A small audio embedding model, trained from scratch.
Model: 10.4M parameters, arch preact_resnet, norm batchnorm, activation relu, depths [4, 7, 7].
Training: adamw at rate 0.0011, batches of 96.
Data: trained on chords played on synthesised instruments, 52083 training examples, 31.5 epochs.
Rows from block 10 of a small audio embedding model, named by matrix and row number. Rows with one number belong to one channel. Each number is 128 + 32 x the weight over its row's rms, rounded and kept within 0 to 255. All counts start at 0.
After each channel's rows are labels from the 100 clips, of 14976, where the channel reaches its highest value: "top examples" is what is common among them. Only what is clearly more common there than usual is listed. The data: chords played on synthesised instruments. In brackets: how many of the 100, against the usual share in percent.
# convs0: first 3x3 conv (model.blocks.10.convs.0.weight, 128x128x3x3, each kernel summed), inputs 0-63
# convs1: second 3x3 conv (model.blocks.10.convs.1.weight, 128x128x3x3, transposed, each kernel summed), outputs 0-63

convs0.101 [125 150 132 107 114 169  78 122 113  72 100 146 194 149 115 174 167  89 135 167  84 182 104  83 158 106 112 112 117  81 135 122 119 140 131 125 133  97  84 143  83 165 139 182  71 156 136 133 121 149 118 185 152 164 114  97  68 133 132 113 185 117  97  97]
convs1.101 [128 159 154 104 133  84 131 181  53 139 135 143 145 155 148 113 106 117 121 188 102  61 102 142 143 123 146 124 112 134 105 126 107 144 183 168 132 130 113 119 168 118 145 128 102 148 112 105 113 138  78 166 120 113  98 134  88 103 121 167  62  82 149 103]
top examples: major 7th (33 vs 8.1)

convs0.105 [149 105 144  64 141 127 152  93  88  90  97 107  98 147 124  77 131 134 103 101 173 114  88 128  94 128  84  78 110  74 103 150 139 116 107 113 105  81 134  95  99 125 142 132  97  45 118 133  96 129 125 169 153 156 199 111 112 137 109 110 114 109 107 129]
convs1.105 [163 151 127 156 145 132 180 141 155 116 137 140 155 124 144 116 101 163 143 130 140 183 208 139 147  98 109  46  91  83 151 135 138  89 122 101 128 117 108  82 158 116 136  76 103 146 106 184 160 138 162 100 162 123  50 159 197 112 117 141 171 176  90  97]
top examples: inversion: first inversion (62 vs 29.9); diminished (28 vs 8.2)

convs0.98 [ 88 134 119 183 110  78 106  65 128  89 137 122 172 161 116 134 102  96  66 126 123 117 143 101 111 136  81 107 122 106  73 141  65  98 139  89  86  88  92 140  95 125 136 131 154 146  91 166 132 141 164  87  94 158 110 158  46  71 101 109  84 142 122 119]
convs1.98 [150 146 158 111 126 157 134 111 101 105 149 107 194 127 163 102 110 145 138 155 101 110  46 109 164 119 147 143 162  91 176  97 117 166  73 155 109 192 116 142  76  89 169 149 169 148 158 127 110  99 106 159  81 198 170 146 131 145 147 170 118 105 112 131]
top examples: major 7th (33 vs 8.1); organ-like (26 vs 8.4)

convs0.29 [174 128 156 140 104 140 119  99 129  72 116  94 159 158  92 174  72 153 135 123 139 142 123 141 183 127 117 140  96  65 127 117 132 109 110 148 105  81  66 174  79 137 126 141 130 151 168 130  96 101 159 114  83 146 185 115 103 124 128 106 150 181 141 108]
convs1.29 [103 139 113 145 141 150  86 162 144  88 144 122 151 153 124 138  80 155 129 149 118  66 127 106 112 122  84 117  83 150 129 100 123 160 162 159 143 176  82 117 139 176  53 131 176 154 156 148 128 150  99  88  52 168 156 146  93 107 151 160 102 148 118 133]
top examples: sus4 (29 vs 7.8)

convs0.102 [168 109  94  80 123 142 119 149  99 197  54 101 162 114 198 149  93 137 142 103 173 164 130  87  82  86 140  87  72 116 112 171  97  87 101 123  70 132 133 121  92 159 129 110 165 128  99 131 153 130  91 134 157 168 174  85 139 167 126 123 134  68 111 108]
convs1.102 [ 93 138 149 140 143 129 169 138 117 178  98  83 143 110 144 160 103 112 109 147 159  98 102 152 134 182 130 161 100 104 197 125 121 102 157 146 161 174  92  85  77 144 124  83 133 113 157  90 128 116  99 100 158  66 113 148 145  95 116 162 117 104 104  69]
top examples: inversion: first inversion (80 vs 29.9); major (32 vs 8.7); add9 (25 vs 8.4)

convs0.53 [176 129  60  73 113 116 211 157 118 129 106 112  98 109 131 117 104 175 132 150 104 123 140 108 117  75 162 144 165  99 115  96  68 113 149 141  82 166  68 139 121 123 114 109 112 135 172 165 198 178 114  75 132 131 142 136 132 183 107 136 188  98 163 128]
convs1.53 [128 159 172 113 155 136 135 122 131 197 144 113 123 115  83 196 143 153 158 162 174  79 103 147 152 125 164 149 135 144 140 186 194 159 179 140 170 110  99 156 156 122 161 157 109 148 175  33  95 102 144 136 109 145 145 113 133 111 117 106 157 180 163 124]
top examples: inversion: root position (67 vs 39.5); the note G (65 vs 30.4); minor-major 7th (44 vs 8.5); root: G (28 vs 8.4)

convs0.111 [126 138 160 128 163 135 110 149 128 209 130 137 120 101 162 135 134 125 118 162 106 161  50  64 115 154 190 163  99 127 135 165 178  84 134 126 137 132  58 129 134 179 168 134 173 171 120 170  71 121 110 103 138  96 127 134 113  99 142 107 103  98 154 123]
convs1.111 [123 124 116 204 184 136 120 164  98 126 133 123 147 128 161 124 189  92 115  97  99 107  90 149 167 142 122  49  87 135 143 104 169 150 125 138 147  87 130 114  68 161 192  99 138 133 114  97  94 185 177 111  83  88  87 123 107 152 113 116 117  75  85  91]
top examples: major 7th (46 vs 8.1)

convs0.39 [121 134 189  95 151  78 116 134 118  79 139  92 108 124 125 107  54 113  28 100 133 133 137 151  76  99 162 139 145 132 133 111  85  76 133 122 101 140  69 149 115 140 112 112 134 105 140 121 125 130 140 133  98 116 124  88 126  89 160 146  75 111 118 161]
convs1.39 [123  92 141 114  99  74 133  81 167 136 122 206  89 111 145 106 137 151  76 122  90 174 140 125 105 147 128  97 125 117  87 113 150 125 150 137 116 125  78 179 144  93  90 136 117 185 129 170 131 134 136 109 156 143 154 157 168  97 189 154 152 158 136 157]
top examples: inversion: root position (67 vs 39.5); vibraphone-like (27 vs 8.2)

convs0.119 [164  66 122  84 121 127 114 125  97 128 123 147 143 125 127 108 124 149 117  95 127 136 123 118  97 125 143 146 115  97 135 102 143 101 131 124  73  73 120 107 111  83  78 136 169 102 106 160 127 111  62 124 136  91 206  79 101 186 140  86 138 131 137 101]
convs1.119 [121 115 133  89 117 101 131 170  99  93 104 138 170 205 133 107 137  71 121 182  90  93  94 105 146  64  90 137  97 121 148 115 113 174 144 142 142 182 100 114 137 146 131  89  92 136  90  85 108 127 109 134  78  84 114 150 100 126 143 125  65  82  65  58]
top examples: rumble (31 vs 7.4); clipping (28 vs 8); text has "clipped" (27 vs 7.9)